python train.py --encoder_norm_position="pre" --fusion="prefix" --decoder_mlp_ratio=4 --epochs=21.5
Rows from block 2 of the image encoder of a small image captioner, named by matrix and row number. Rows with one number belong to one neuron. Each number is 128 + 32 x the weight over its row's rms, rounded and kept within 0 to 255. All counts start at 0. Numbers have three digits each. After the name is the row's rms in percent of the matrix's.
After each neuron's rows are labels from the 100 images, of 14848, where the neuron reaches its highest value: "responds to" is what is common among them. Only what is clearly more common there than usual is listed. The data: rendered scenes of toy objects such as cars, trees, mugs and chairs.
# fc1: MLP up (encoder.blocks.2.mlp.fc1.weight, 1024x256), inputs 0-255
# fc2: MLP down (encoder.blocks.2.mlp.fc2.weight, 256x1024, transposed), outputs 0-255

fc1.133 080:128128128196150128098128095174110197128128108128128107138198143144096133175128169191075128128190173128128151135078169128128128128201128044128051128067202128179087131178128071083097128128156099128128064072128091081180128128128128140070151067128070128128176161128167128148128128128091066200135095128128128128097077128102128128140128094169171096174128128069128128128149128095128128128128128157128128128128124092156128128103078143087103128128040128128128088128128103109128128128091175128128195128128128146096094128128128090088161128128079128090150093092128128167152128072160142128128171128185183128128128075078128128128086128128128166062128144128128089128068142200095128128084074154128128093085128093128084054128128164128073169124125094104162089128064128057088128128128128
fc2.133 085:068035128176128128079128046163101128124128128128128128128128132128128128128167128157128128128128156212171128128128133141128128206128181076223128118128128073128128126204188157122128128128160117087085128205093128128128094128098190128128148091128105128162148128128058076157156128128128128181128057136090132186085128140114128171119217178128081162081194124128055128128128128128083185128174127128159128128184119128184155128153151128117128041137128128082128128128128128128169128175061128129045142164128076150132117128128131077096096128128128106107128128074128128128087128131099128128144128128102063128189128128110064182128150130113162128138128164201128093107128128128128128128175128128128128128092121093208100155179179128128128120080128128100093162073128168104077108128091128
responds to: airplane

fc1.562 084:128128128191165128128128128128182086128167088167074082128128128128128059092128161128173193075182169128103184175128171128128128155128178128128128184157128128128128128128128128075136083079115128128128128159128158115128119128044098128146128128180094128095111072128161100128128128128169171083062169128100058128128128070128128128128169128128162164128164174128128128128169076070128128128181175130128128128161128145128107128087096128128128085094105128128128128084085194189128119200157128077174128128096175128128128147128211166176073167069121128143128080128128177128128128128128159086150135167152128123128128128068135128128128128128027072128068171072128166128128165043093155128128128070128081128164128077085128128128128102128169093128128094128091128128109217128167148067182076
fc2.562 083:128176128119128194128162076145128132128139128128067181128128128128056128106092090114157128098146128217091128184128129128185128143128089076128110106166128128134128128128108128128128128163128209079128128124170133255128234120128128146057128172128128128128115128117092128143128195143146128128128128128128146129185166128128157128120128128128128128091128190136128128180167128165128128142128128128134174038128128184128128143128128128128158130128176128128107128063128139128164141193172088184128183128133095128089128128163054180183107128202128128195150115128133128128128060131147128128128128128128098128116128169128060128146128064165158081128207207128174147128158145142128175196192128180128128128189128128111128128117128128128128080075150171074128128128071128128186169096128166
responds to: airplane

fc1.402 079:056128100160128128061076088128178184128128080088153079169073128099171128152128155156078128163186128092128128075128161087067095128128108128155128154128158128128128098128157087128156091128128162081054128128048157093072128128171128128168084150128128128097089079171128128162161204128128128170173128128147128128128128128119076165083128103128128166082128077128143128139069173128188128086145164128128093128128128102128177085128160128128103128160128153096065158128153075128179104149153175097081116196128128128128173157105128103185152172172139039087174128147128165075128091128128128178128064128128087152096128180107105128128128128063081169128081128128128128128181166089128128163128086097128154128128165177180128128176128167068088177149128173168173161128128161152128165163128128
fc2.402 077:128128056167169128088128082099157128128177170128166128128142092196128184128161128128090108073076161160128128187159060136173168128093128092091128128128128180195156080128128131125128160089093202109128168128128128128128128184093111128128177128206129107081071128128128128081128128086176128128128203165120157141128128128172083128191170128190128128157076138098128128106104128128181128093201128128128128128187106157153163128163186128173089128176128100156128128128128128128104066128128089128065168128128102128128156122128128171051083110088128093160128084128175159128089106087081164093158095128128135128095159145128174069096128128179128170062105128128070128092128128171171161153084205103170128152128188093128128085099131128128128115166163128177177185128166128158128128128128083
responds to: white object

fc1.317 141:128143119211184128101128168154161211150128164128102167128157128124159128128128128115092128093128126128119194128128128173128159136128128082128079118128147056103192128091128128128198128177133115057035128077074128088188147128121128128128085128128128154103179128182116119128076070128047128128081128035128128072113128137128128102169089083132128128128128085128178128128111128074128128105091150150128128128091004128085128158086128128179128191128043105128088128128128128210128128128140128128087128128128146125128128143062131128128128128128128096128128128056169128068118128096128094108128151128128193186146128128122128128099128076128169082128085057083165128128049170144153128171128140128128128128089128153143108128155092121170071088142128074109128128086127167064128128128128128
fc2.317 121:128128128128128157159128226209150128128128128205128128094136110146128157128188040128128038128128128105150128128059128128128128128066128154128128128173128128128153128161128128167102070128140128128072128128128128087128068145081115128188138117246128128101128128048017128138128128128074128128128049119113128189128128087137128074128128128134128148125099093128198131152135184105128128082128155128111158082169065128156128067128105182121128128128121148121037077128224128172128128225128202120128128128128125128128128221067128128128164128128110128128128145119164089166128128128128189084128128115098128171179128128061128128128128128128138128128135143131128128159140099128128141179128151139045116128140128137128053183167129128128129164128128128128128120163128128108128128128128128
responds to: airplane

fc1.376 072:128170090159128177102128128128084168100128128128176092128128128156058175159128164064179179188176128094128128188128062087128128206128128128126111155128091072173128128176128128128163177148169128225129110196128128074128128077128089128128128089128128081128128128170188128163194128072128074224088128128128128187069088187128128128095183121084128166158128069128128128172128193128098128128128128138128066128173178128096128128181122128128102128128128128066128058095128128096128174128128105082122128067128091128128128128128128128164189185187128128128079128128128128164128171128128148128097128194128128128128161128128128142082128088109183128128089091128153128128061161152128128128128164128176128169167082085092128081128166128128128128084128128158100097098107178128102128165128192
fc2.376 073:118075175060128128128128096128185128159157096128128128128128128052128128161128096159096128128128128128087087073128115128127128128178128128188128064116128174128128128128093128128182128128128146128128128128128128070128063223128178128128179177128128093098128116128108128169128195091128113128115166134134091128128118128128223128032088128166128128076079177164128165128128128128128055091089091182128128079128105165128128128128128174187128165128128088143071128128128128128090128128064081183128181112126093142090128128177128163128068128128128071128117128128128128161187110128128128128128128128072059065189128128171135194139097128103128132100128182128128188110178145128078071128128128218128128128128065097128128090200186128210091080139128183180130128128128128111083128128128128
responds to: pink object

fc1.363 096:128128128073088128077165128103128180149165109150109128128114128128146104169180128128128128128158128128181128128128103108103158078070128128175164177178128128128128128128173128128099108102091107090066160153068167146073086088152152128097128097063128156150157161078128172128168128076089145175104149071150177128152168128073128128128084087159128128128155128167101128128128128128146128087083155168128128161158128167128091166128109077166099185176128056128128128104099128128128058081162128099075128182186100128128197085128128128154128149115128079076128100166167197089186128128112128174128128051014097153128128128151092106168128074128084128156157163128165128147147151107166128174128101148128147169089089155173169157128165128160077128128072128158093164156084156097088164059128168
fc2.363 104:128128093128128145135146128128128128128128133128102069128128128128128128166128120128176128128128128128128128173128128128128128128164128128055128128128060128128139128080128183128128141128128128128128128128128128128199237110128128101128067130128128128145128160128128128128128128128104128155171128104128125128219128128128128133071128128198128128128102128128128128128128135098124128062128078066128128128128128128066128106054128101191128255128189177127128102216197128078089128128128088128016199174128199208128165128128108128128123128128127203128191053123128128128128128128128128128128054128128128128128172128170101128180128153128090116067128128128128128128128119065128128128148128185128128197128128127128128228128128077107128147170128128157128075128235128200053128128128128
responds to: white object; its colour: white

fc1.653 073:149128160128128168149167074092220128128128082172062146128128128128161128128128079193128159080128171128128128196128046068050070128154128104128128128145128128096128060128150128128134128080164178085229128128128128077148128168128128128186167095128045168099154128128128128175128038128157062128128158029128128128128128128128053128098157154128128168064128128128128128128128128120128079128158076161128151128069058128107073086128164117128128128128078128117112154056128128183128128128152054149128128128128090128128128081136128128128169128128128128175128128128091128128128128128188128128195084128128090128180128128129162070139128095162168164128080157151175185128069069128128128128067128151158128128128108128099128128093128155128093128128082128164128170082128074105128116149128160
fc2.653 073:128128128160101128159084181128175128170122082069156093128175165104128128100128168128108086094098105175179184147075107158128147128169128077143160128102128128128154128128128106128158171128128093128100128094128228128128128165101088128128072163128198128197128128132100128128093128128081128089087097128128096128128108103128177092128128128154128128128083128168128128128106157043030095128105128159148137128073140128109184110151087177128128139128128171128111020160109128081175128128128128095200128100128065128128128128128171072128158051128092160169128128163081158094128128082140128082128097118171154070146128178072085095128128128128128081128128125161128147119086075150128128158128151084068128128063058128109128128091097129078060142166070176076159128091200090128097128128128128
responds to: count: three; brown object

fc1.54 157:255154128128086128128160128176142141128128209128128151147128086128128128085128128128178128128128128120128128128245128176128128053169128053209128100206128128128107128128073128128128122128128107128237128181128154101128154128106128128128128096004128128128128157115128128128128128128093199154128128084200128074128128128128128128085128128161069128128235128200059089128141128128112161155128025085112128128128128078160128153149128064167105128128236147128054069195129128128128128128128098128128072088128128095128128128128128128128128128087131128089128128105128128128128128128128128128128071128128117119128128123150076128128128128144128128128128105150175070152128128128128128073128108166107043128128128123128128128128128128128115128128128075128128128096128128128128128091128128
fc2.54 132:128128128176128129128077128134063154128128158108128128128113128085128099128179151175198128122128148128167129181155146128128128128128128088128128110128128199168128132016165164114075128128204128080128128128128128079113197128164128075128128153128132110128083128083137128128167128088087190128128140128128152128128164152043120128055128128094128092095128150010120075128090163128128215128128076128128134152128145083128141167091197122138128128033164128046186144238128128128098115122135128128128128128149199144080132154084086151128128128128128128128128153119128128128128150137128128182128128148128206128128128128128087128128128128110197128055128128038128149137132128128103142100128143121184128116128128128178136128122128128184137123128068178128165156081169128125079107157041128
responds to: brown object; its colour: brown

fc1.444 119:192128114128128178079073128128128128097128081128128128128093128128098180128128126158171128128128128077128169168030128128128086071132128128110128128128128077128165157128187158128128128120139172128128144128128128134090162128128077128092128135131128128128176128128128199052128138098128193123147166000128110148128067128136202128128084107155128083128167067167099128128157128128108146128128142160084151102128128128128112128128210128164128194180096128099188106128128190128128070052128128128085167128128128128102181074128128128157128122128093128128128102128158174127128168080074142137159128128128128128090128128128164128096128085090128128086128128100215076128059128185168128148128128128194095086084157103128128128087166128083128095173128069128158129128083128128128067000128128
fc2.444 112:128128189132128128081128128213138128128128128128068128187128128128088128128128128128128072128128255128176128134087128178173128144128128128102137082128128122128104128141160128128147094128128128128128128128128082081128128070128128128128125128245220100128158067083128116123128128155127128128129128065128128177185069128128159128128128093128128091133187128128169085198128128051128128113128198128128128142128011128073128128150128104191128128088128128128128136128135128128128128103128128128072128128156128128160128128219128133067128129128128084128128128069227128177128128128128155128128190128155128183128078125128128128128077111138154128101180108128128147128068128064173091128038128128128171135128128195094128128110128128128128128128128128152128118163128128128116066128054171
responds to: airplane; boat

fc1.659 165:128128128128128128139128128128178128102128168128128128117194128128128128128093128128101128128128128098128128160066128128128128092071128128128128069128128115154043128128128206128136128096128128128085088096128128128128069128140100128128128128128128128100093128128128180128081030128128128128128128128128175128128128128128128189128128128128128128128183151128040175139128128155128128128000128157128128030073128136245147128128128128128128128128128128128128128128128128233163198128128128128092128128128128084128152128128128128128128128244109186021214128128159078128128105075128076128128171128065128128128128190128128112113128128128128090025055087128095128128128128128128053173128076128128128080128191142159128128128128128092141112062088100108099128074148128128128128128128128
fc2.659 124:128159128079188151128128128128121128083128074128130128218128122153055128128102128128206136110194128128090089120128082084128128128171162128128128232255128174128128133059125144134128195032115128128064128181124146128034128214128128128128128128128128128157113128128128128135128121128128128128128066128128128115095171089128149073128100146128128128128198128128128128128048077128128128128170128128081128128128128088128128195128104128128128128128138067105128128128128128128105128069128104128128128128058128128128076186085128093071130109228128128128128128137128163128128128112229128128128128237128128128124128128128128128057129087073087107167128171128128128107159060128084144107128123107128128127128128122128128128072128151153128062125128137128128128147176128128128128125052103
responds to: pink object; its colour: pink; candle

fc1.610 081:128128091128128128128128128128083079172128128068128128128082128171128184128140128078110128128091128154128128058102128128128128128161128123128190101128128107066128128158128128101128142075181128128128207128128142100172128152087128175072128128128128166090128128152066128077073063162175186194155167082106128128128088102128128070196084109066119162128192161070128128128128128082101128128128128128128156128079128065128100169165113128105128077128088128128128128114128104128062207116142204172240144140128193128128107163128128128104128128089145182128128128128128128128128128183128091149128204128128102172174128092128088128099167097159085128097128128088128128110086061072128144128118163128098146154174128175155223128040091128128128128128128128152128128151075192098193128153128128
fc2.610 087:172128155136128106193128128128071128128022181083128128128128072196143128163128064115128128163128128083120142128116137128128205189128069128128128128128186128128128118128101057115063128144128206128196128157128128204128158128132113188129128145057060080128189091128128166125128184127068128128128128128128095128146092128185128128128082128162128128128141193042128128128128128128128128128128130128128119128128128128128128128098143131128128180165028048133128128081213128128128128117128148128128128131140060108128138128097234105128144128128128116080128173099145128138080118128110165128128163128128128089186077183128128128128128145189128177128128128128095082128180128128128053128156128128128022116128128144128128028128128128110128128150128105156128128128066128060116128128139128
responds to: green object; its colour: green

fc1.337 146:128062128155128128128128128128128128128174128162126114177128117180128128128074128128128128128128128124128089128128128169197084033157063128128163128128128128128128128128128128128119202128128184128215255128175128128128128168037068128091128078037128128128097128189102128128195128128128128194087128161247128128128188116128128128128128110151128082076128128128128128168128128128128128128128128128108128128128128116128128128128085128101128128077211128128089156128128045201128128192169128081128128128107128128128100128128128128189128125218128128128206160128128128128128128128128128192084150162128128206128128128128128119128184082128097128128128166128128128025155139161104081128128128102152037082095144122171128128128078128139055128128150128128128128128128128128117147128128128
fc2.337 103:128128128128128128152128128128040128097128085128128143178128026093084190132136149128113011158151148128100095128128243128128128128057128156137128128190128128128185128094146128128128124128128163128128128153075115128125080128091128049208128089128128112128085200128137174128128128099128126128131151128117128128128128128128206089128128128128117128106128128128163075180128109136128128128128131128128128089080128128128050128085158128128128176128128128090128128128128128128128128169128124148128085109128150128255128192177128128162128128128148128169128128114128073224128128128128128128128157139147128128128128214214128151128126066068141128196128128065128128128128128128073163107200142128128128128122128104128128128119128142060162119245128065094128165158128152128128141128067128
responds to: brown object; its colour: brown

fc1.534 087:070069180128099098167128142128128128157073128128093128171067128128161128128128093095128065123103092084072113080128128128045128128116128128072129084128128128128128128077191105151162128101128128128128159094085128128179128128110177075148128073128128138091102160128128145128128128128087187128109128128144096093185128175128058128196088164128128154155128128174150128072168104148128189145069159146128128128168128183128062144078182128156091098128043128128160128128174070128088128128114074075128102128089128162128122128128159171128083128128199184128128128128067128117090080055075171165101161133128167150074128193114091090128074089083142105128128061153128165128144085128156128128128128146128128088128106077171128209076128128063108128128128188181081108142158128128128102128128144
fc2.534 084:064128128128081128128128137183104069128217128202128150128128128094128128128138155128128128143153067128128113117128128128068096194128128128165168190128128123128153128128136128177124161128128168195128128181134086128128128128185128201128151128160128128174112128079096206128190205173093152128128128128128165128128128116128063072188173133047128128128128128118155189142128104088172130127128091128128102156178128173163128128170128128178128060100182144128128128128128128142128128128128102128050093128128072162163090197160128128128095225128128059185177086128129128185154177075128128048128128128128128128128128138189128128222128128128091172128156128128128080052167128128148147128128160142141128128165128166128171128168162128196128128168128128128128062128169128128128140128075128
responds to: pink object; its colour: pink; its colour: purple

fc1.743 085:128128183128107089139128128128151128099162085156128155128156128072220154128183166128087047128101082128128065128062128109160155128128128092059128055128128084105128130158128128128128063083155167175079128128128192128128128177128092128128128103128192084128128128084158128128095128079149128064099128070097186128078128128128102204128128128086105128168169182128164140128128128128128110181128128120128163128074106128083128128158147108209136128069105164181128128223128030113128128128128097160175150136128158153168127102090128128124128174179163104074203128079128083152183128128166128128128128105128128128084128072176159128101075173109084147128101091148144160085128180128128128091192128128098128192128128082117128128128128128128077128128183128095128147176089128128128128138128182
fc2.743 084:128188088128128128201155128176128128089128099128138102128082128128110128065116101128107137083161140162128128128062128057111128128071204170047128181128128128128128179128169128127128089105128128109067081158124126228079128128174128170212164091128128109128089128128128128128128086128128147106128128128128128161128128117128036106170128128186128128081128128128128128128147201128128128142215070062157164097199128128115128153059150138128128128108176128128175108054128128128128128128128096104099128151141128087089128128128128080128056128128128190137128103166119154128128128130110128128029128128128167083128128069128128128189093176126209096128071152155116172136077128128183101128128130131128128128157128128205158202169128128128167128169068128128083128128128128128128067128128176
responds to: pink object; its colour: pink

fc1.619 086:082128128128152150077128104099128128128128128128128128219091141174128128100128082149166128128090076128072128176128150158128166043128068072128128152123128170128128156128128084170151129168128090128128128128128165081154128128150077128128128128037128163164148128128069180149093128088128191187085170128128152159128128157128087128182128154128148128128166090128128078128128072156128128128153128164128074163128087128196149155213100128161105103105100151128128145048139133147128146210087043155128097079128128128177128128128128111181128088177190054090128128128105128089128084128128045169128128128128128158128155128088128151087128160128128128128128095086090128185093075078157165128091074158128104067088128102150190079128128175098105163128148128163098168128153128128156149128201086
fc2.619 080:128140128100128165148128128077059189198128128128148090165128081128186115128083128128097128128128153128092182128066155128128128083117128177119128128096128093128185076128159079176128128122093095089128128099128181128071128128095128188164128092095172128128091203128197128176098079167163088140128128078099142065131165066128191132152128054097158173128099094128167128128128146128050201136128167128179116156128080128150141185149128155154128077094149128128105128123128168067169128128184160128201144128089125145178074106162128128148128128128059161128159162099128162128128128105128128128193085128091108128128128077128128077083128128091151128128128128092128128072112128095128179075128088092128128172128128172080128128128128199128105089185136128128128152128181128199128088089077175
responds to: brown object; its colour: brown

fc1.596 090:129082128113128071128169128128191128128128097176166128080128067096128073128075173128128128115128083151128087111050128099086058165128120128101069091128128148166128128128128128196128081128164102128128128102128128128128128191102128128128086128073175128128128182101066227105171128086128128146154128128128170128091056128148128128128155128154086158141111081128153128128128128077187133091128143160035128128158128128128147152128069071109189128128081067080128098128128128175128070176149128148021128221128090128128128078128153155128061120171136075128128128141128169148107128128075128128128128128089108128086128174157128083128084128085128128128111128156173128128128157128096120128142146067105128170079128128128084128128096076102143128128074128128157071128152090128128157010128128
fc2.596 101:128139109093128128128128163128128128128128178128128169128212128171128128108128136128158163128201195102102128128128083128128230128059128128128085128060027128120128128128144078116105127128128128092084056128128134068128128131128128021128128128128128128078078062158128128100085128128080128128128128128128125128128128192128124128128128137128128128122128128128128094128128151163128215082128135128095145128128128128126183128112128125128113096054096128128149089050128128113183079128105128128060128128128170128128065128128128128128128128128184128055160085050128128128128128070120163128071128128135026131128128170128128100186126087146186149127128128149128128119061109128128055128042128162128128128128102195128025193059128128128113169128190079128128110152128128146128128128128087
responds to: airplane

fc1.46 141:128128128105085080128128069076089128117161128128128128128128128128109128162092128145128128180142084128128112128128137154128128029128224128128128134142105128121084128128105081146128212159128128128083128128128128086128128144177088128128090128128128159128128182128128128128172128175128128128128128128075211128128128111128128128128128128128064128000128128202128128128103128128115220128128128128128128055128128037195179181128148064128099128065164124128128064095128031128255128128131128128128109128128126128128128128128128128128128128128084128128147128128153128128128146128128128128128128128048162128069128128142128128128096053128128128037128128128203128128166158128128128128131150128128129092128128128159128003128068063128091128128128080128109070128128186128136128162132128
fc2.46 150:128128128128197122128163162128128141128128115115167155128128057150128128143128105128172103128128128128128128128128223203128128039128110128061128128128128128128162206128128128069146128128128175128039123128128120166128128104128191128128128104128128128226128143128128060135128128128128208180146128128129128128128180128128128167128128175128128128088173210128128121128128128128128218128128160140072128128128177090158128210128165128128128175128206068077166128236128210172174155023128128143128128128128138128128128158128128128104128128251128122128032053149168150115214128128132128156128128125128128133128128056128128128128106128128128128128128170128172128128128117052139148159128128128177113128128128128128128128146084128126128118128128174115128128128128128128128168128067128
responds to: brown object

fc1.656 128:176128173128128128071128128128170128128093182162128098112128134128128174167042128128128128036128128176128096128216120128128185032128128128187184160128179157112128166072084128128128128157128091122128159102062173128167091098081128128117086128024000073108106097128128220091163062176128157128106166128128128128078128105128146128187128128158130128059226128128141128101128091128147171128128128128128128128128128128128107128185128153163119128180160128158128131128128179128128128128078128128128066068106128138128054128105128128128128128128128110072093164128128128128128142128109128128128128128128128089132128128128128124128128089128128186141128128166128065128128097128071155128154096147128052140163128128128128128128169128128128082128088128128128111103128083083128128128201128
fc2.656 100:128057128128128197172128128151128128199063081128128128128080128128128128148128092128128128128128128052119155128186128128218128128130128128202128128128091170128128129048174128128128128128128128128128128065086087155128128128128128128128128179128128091128091141026128128193101128128156177128128163128213198128128128128128128252164128132103128128104128128080157205128128128128128130152128128128128107128128118128128128128128068128136128140128092104149128128183128128128128124148218137128159049128191083096128140131083128128128113128219128128128128114182126209128128128128103128208091128158128102179128128098128194125128128077158128128150028169080128119128209128128128118119128123128128128128147177085128128128128128128128143128197128058128128173128224128128128109128074169
responds to: green object

fc1.120 143:224128099191065131128080150079086128128201128128224128128163144166141128128021147147128128173108172151128130128128046128128159128128128128085089151111128128128128128114116128114128202128063181178183128163128225147192092116128128205122128128128103104139119128128136128074178128128052128085095146128033174137128128128128128128042137128096128094101060130128080155128128091075128063128128128128171128128128128128128128087145128090128128145128104084128128167128128128123128128061128128077128089128171128129128128063152156099128141128128030128128128128163128127136062128128094128128128088128128128128128070186128119128128202137078128136128128128102104128128094128128113086099128080128123128084128085128128128128084095137128060100128128128128128060128089096122158091128155050
fc2.120 147:144128128085128128141128087128138093128062010128132093139128128129083128128128157128068128078128165255128128109128101205081128163168128164128128128128128101139107128128124082128170112128128172122145116218128164191154128167128128128128128128128128129123128154143128110128128109128110071128171128128112128131104128128129177056128128134123166128128068128128180195128128128083128128088114116071128128159165106104082074069166128074128128074128128128128128128141128072083128146134123128053219128182128128128115067085106163095097146134128186128128128128150128090117128128130137083152133184128128128073229064185128151084128128128132203128128199158172186128079131128168153128100128128152128200128077107143094128128128153128128128128168134128071128149143128128108187128196128100
responds to: green object

fc1.598 138:128128128112128128128161128110185128128128128128166128128128090128128128174128128094081128128128096172128128128128128128178128128128128070128136128185128128097128128146083150101095138158128149128128193128180128112128115128052128128128103128128128109128089132176128128128128128061149128163094128138128128128129178128128086128128185098128128128149128136128089128128113128128128174113128128128020000013056128128128128100128128128128128128128128171128170128141166128128128162176128137128128131128179128101176128154128027090128128128098128128128084128128128128128128128128128128119205128128128046000128000014128055117128110082096092125128128128084090128179141128128071128174103118146085102110147128142128157128205130128128128128128133148128087128082096128128128124147128128
fc2.598 155:164128128128128123128128128152128128128128140128128161179128128128128128069114115128046128140128128128128176108128128128128128128128074128128128104068234122128168128128128087089130128128131128128128128128153079128128128162109200128082128163128128122128128128128178128128128128128128128128180093138137125140128181193094097128128072090133128217128128128128128128128128104081128177128128128000128128128171128128100125128128128128128128128128089128111176128128000128128103131103075123128128128128215164128072128128146185103095130128128128004128128146128078128128128121154134068140128128128128158027128128129118106128128128173105128128167161128175128055142162132128186192128128128128128128128159128128127177128128080191097159128128101200150128118119113159061126128128128212
responds to: count: three; candle

fc1.77 081:218076128061064128128128128128128060128128196128128118128128082061128128149128162128164128128128128128091188046128188128128128128112128128128128088217128092168128128092160128128174128128091140039128132128128128059128128128128068128174128179128084105095128128128084128128128128092086058091094165108128115128128128086204128184145128172197099128110128128106128081075128151069128128128128128128128128128128099128128182170109128128167156128072144084080128191092166128046128163128083207128128128128083128101179128128128128128128128128093140128128128128128221128128128173064165128128189128051066128090128128128128074185102128173175128159174128087128128128128086128099128128153128128128128151128168128174182168071128116149086128101179128128175128128149172128141100169099091128
fc2.77 078:128128128095128128128128128128128128128128055042128162128180128122128128128182128104197128113128128128128190128174128128183128153128128160128124128128128054039128173081173128192128128099095128128128128128128063030108162072156122019128128128107128064097096159037144128157097156128128110182037098146129192128101163161128128117128128128128124128158128128128128074166128128128128149128151173193107157128128128128159128127158128187095128128115128079069167128128128128211172128128128078115128128128084128203128128128128231108045128128128128189101095105159128128128128128178181163123128167128128128078128128165128178128160103149172165133128128111147203128095101128128101128147054152128076128128128141128125128185079128128119128159128184140089128090117175128128128128128128198
responds to: count: three; light from behind the scene; green object

fc1.600 082:128159071128184162094128077128184120174128098109128128128163128128128128168073094083176128128071128164128178090190161128071128094128169128183178128128168128128066091128179149156128128128128155163128128149137109158114175169128090089170151128154168128173128128128076128128128128128128072128128086084128187154168128105128128164186102128162148150150180159128137128149187128165128149180163128128165077145163064168128091128153128079083087128128128128128090159164091120128211128128100128074083120081128128093164098169114128181167171168170128180062077163081174128160128084054128076128128117128128089148128128078172128128128128080128128161166128128128128064128128128166156054183039164128128128096166128128128165160128146128092128128128084157180128085170081166072128101128175155
fc2.600 076:116168096104088095096094063128092128154128128115089157185128128128128097164128128094114150090056096097095128128168045128091123166179143082152102157128169128128128128128179128128128128128101181088159180128128128128128128077128178110128162092128190091128096128128183194164082128161128128156167128107128085167128082128128134128128158128077071098151102171187170128128128077152128128128128178091153085148128128128072128128088128090128128119168175128097080128128128177176078128088128128128128086128128180128128174096075128079086128128194128128081128072128128100128189078092128210166128181082160128070128128076189152128097128174155142128169179128128128167128128128128171158085128128162128128187128175167128073084093167128128153191182128084076178128179108090108128088128182074
responds to: brown object; trophy; flower

fc1.649 080:128151128128169128128192157128197128084128167128183175128128128095179100128128128128128099129161103128071094180026128093179077065094093128128128128178128096165128121187128179162159128085153167099077128159160128128081162128079098109128128079128128128178128191150147128096092098128085128128157176128076094163128128181179128128128078090084128128067128149071071170183128128175128131177078068062161128077167177166128128128090128090140128128128128072128182167136128076128126128128158170128128170100088128096128159128105128171093128208128128102128191089128128128128128091128061091128128128157128128072086128178084175128068128091068128128163128128169151128092128128128128128128128063099128074073128128088176128149128072137162162128093128128159165128149128128159162148128166101
fc2.649 076:128128167169078128102128128128098090078205128080128128128162122083097128074168162128128091128097081075176128181083128184094125128128128128128128128128128128123161128128099179128058128070090158073153128163074070105128171128171093203112128128103119128058096128128128188095128128128156191170163128135100088145128128128113100128100128128159102163161081086128094128128128177097128096073087128160066128158106167128128128185086091120128128100149159128128198128128109197168079096071128164190093086128128128099152128081171128128099100085135090167097177169162090090104128127191073128128108106128190097180091128128128154085127161128089148128151128176128128128128088128163128176099128128095090128087170128162128128103092139181167128128128098158106180085191094080120179168068087171
responds to: pink object; its colour: pink

fc1.685 104:079144075168128128109128137097186166081056109128128175184128128078104096128128128128128021128150128128128139085047154183128128062128128128128128086181144128091128128149149178128128079128128192128176136128092128085128128128067147128147128128128128145128128146128075128128080116128128128128089102128128128128128128171128072128128128165128152066058176208128128126184156128128128128185112128062128128128128128128210128128128128205140149128128128128160128156128089128128128128128106156128128096128128110128128139058182128118175040128211161167132128128101153128128128128128128128171201128128128068128046128068128080183070128128128128096128078128075168197217128144128068128203128101116128169128158128160128155117128093186128089128128128094128128167087128122195128128128101063
fc2.685 084:096128068103128096128099079128128128147128192128128107206217128128128128128185174128044128100128128128128128128128250119128018075128000173116128128128128078128128128099128098128190081128194085128100173128128128187128113128128128183147159100128128175128112128128166128164163128128157106128128128128128128128128128136080074128128134119095128146128128116085180128128128124128128104166128128128128128128105128088175128085122128150143085115149128052128128100093028128156091128128118128128072128075128128154084128138128115076128128128178126128128128156128128202128097128128128174128128128128128128128128128100105128128128152128089082174128200128160128128169117128128184168128128128125185102128075128128159119128128117128086105128115128231128128095184168173128187164066189168
responds to: pink object; yellow object; barrel; its colour: yellow

fc1.676 084:128128128128128172128128178178072134103128176128128128128080159128128128173128072128168161128181128128076159088128097128128087072128153128192128128128153128155128077102128192167128128099128128177128188103164099153128128128080128128128108128128196160089092092089162128166164176158128174128170081128128182212154182163128128192128128155159092107128083128165128128185049169128185185177128190072068128128175169128128128179088157093175128128184128128128157128103193073131222128128168168128128064163128086128102128128128106128164170092128128079172192175128082075079116128181128102128128128157128177128128128128091128128161128156128128080128084128151128128154098128128172176128128180128128096128128105178085104128128128128159168091096128140175157177128128177128083088128128174
fc2.676 082:105102092160154124128068078100128128179169099098128167128113128170128102128128175128128144194128159158161128177183128098161112159184128128168128096091128128175128128168128065083128084128128180095128078087177128136151186128128155141089090128074128090156091183128113128128128042104159128167160128128146128128128170128128088128072128144088128083079087149128090078159128096167128128101051157185081066128128073128128128167069162128128128128128165157128128128189128128083128154151153087128146187128153095128074128069168176172089159074128149181128128159128128128080128128128109086105106183128128169128128128128197128107173128128153181093128128128151083171085159169176165173128090190128128056160128128128128080093156128096095106173068128060174128171166091172128139128095128166
responds to: brown object; its colour: brown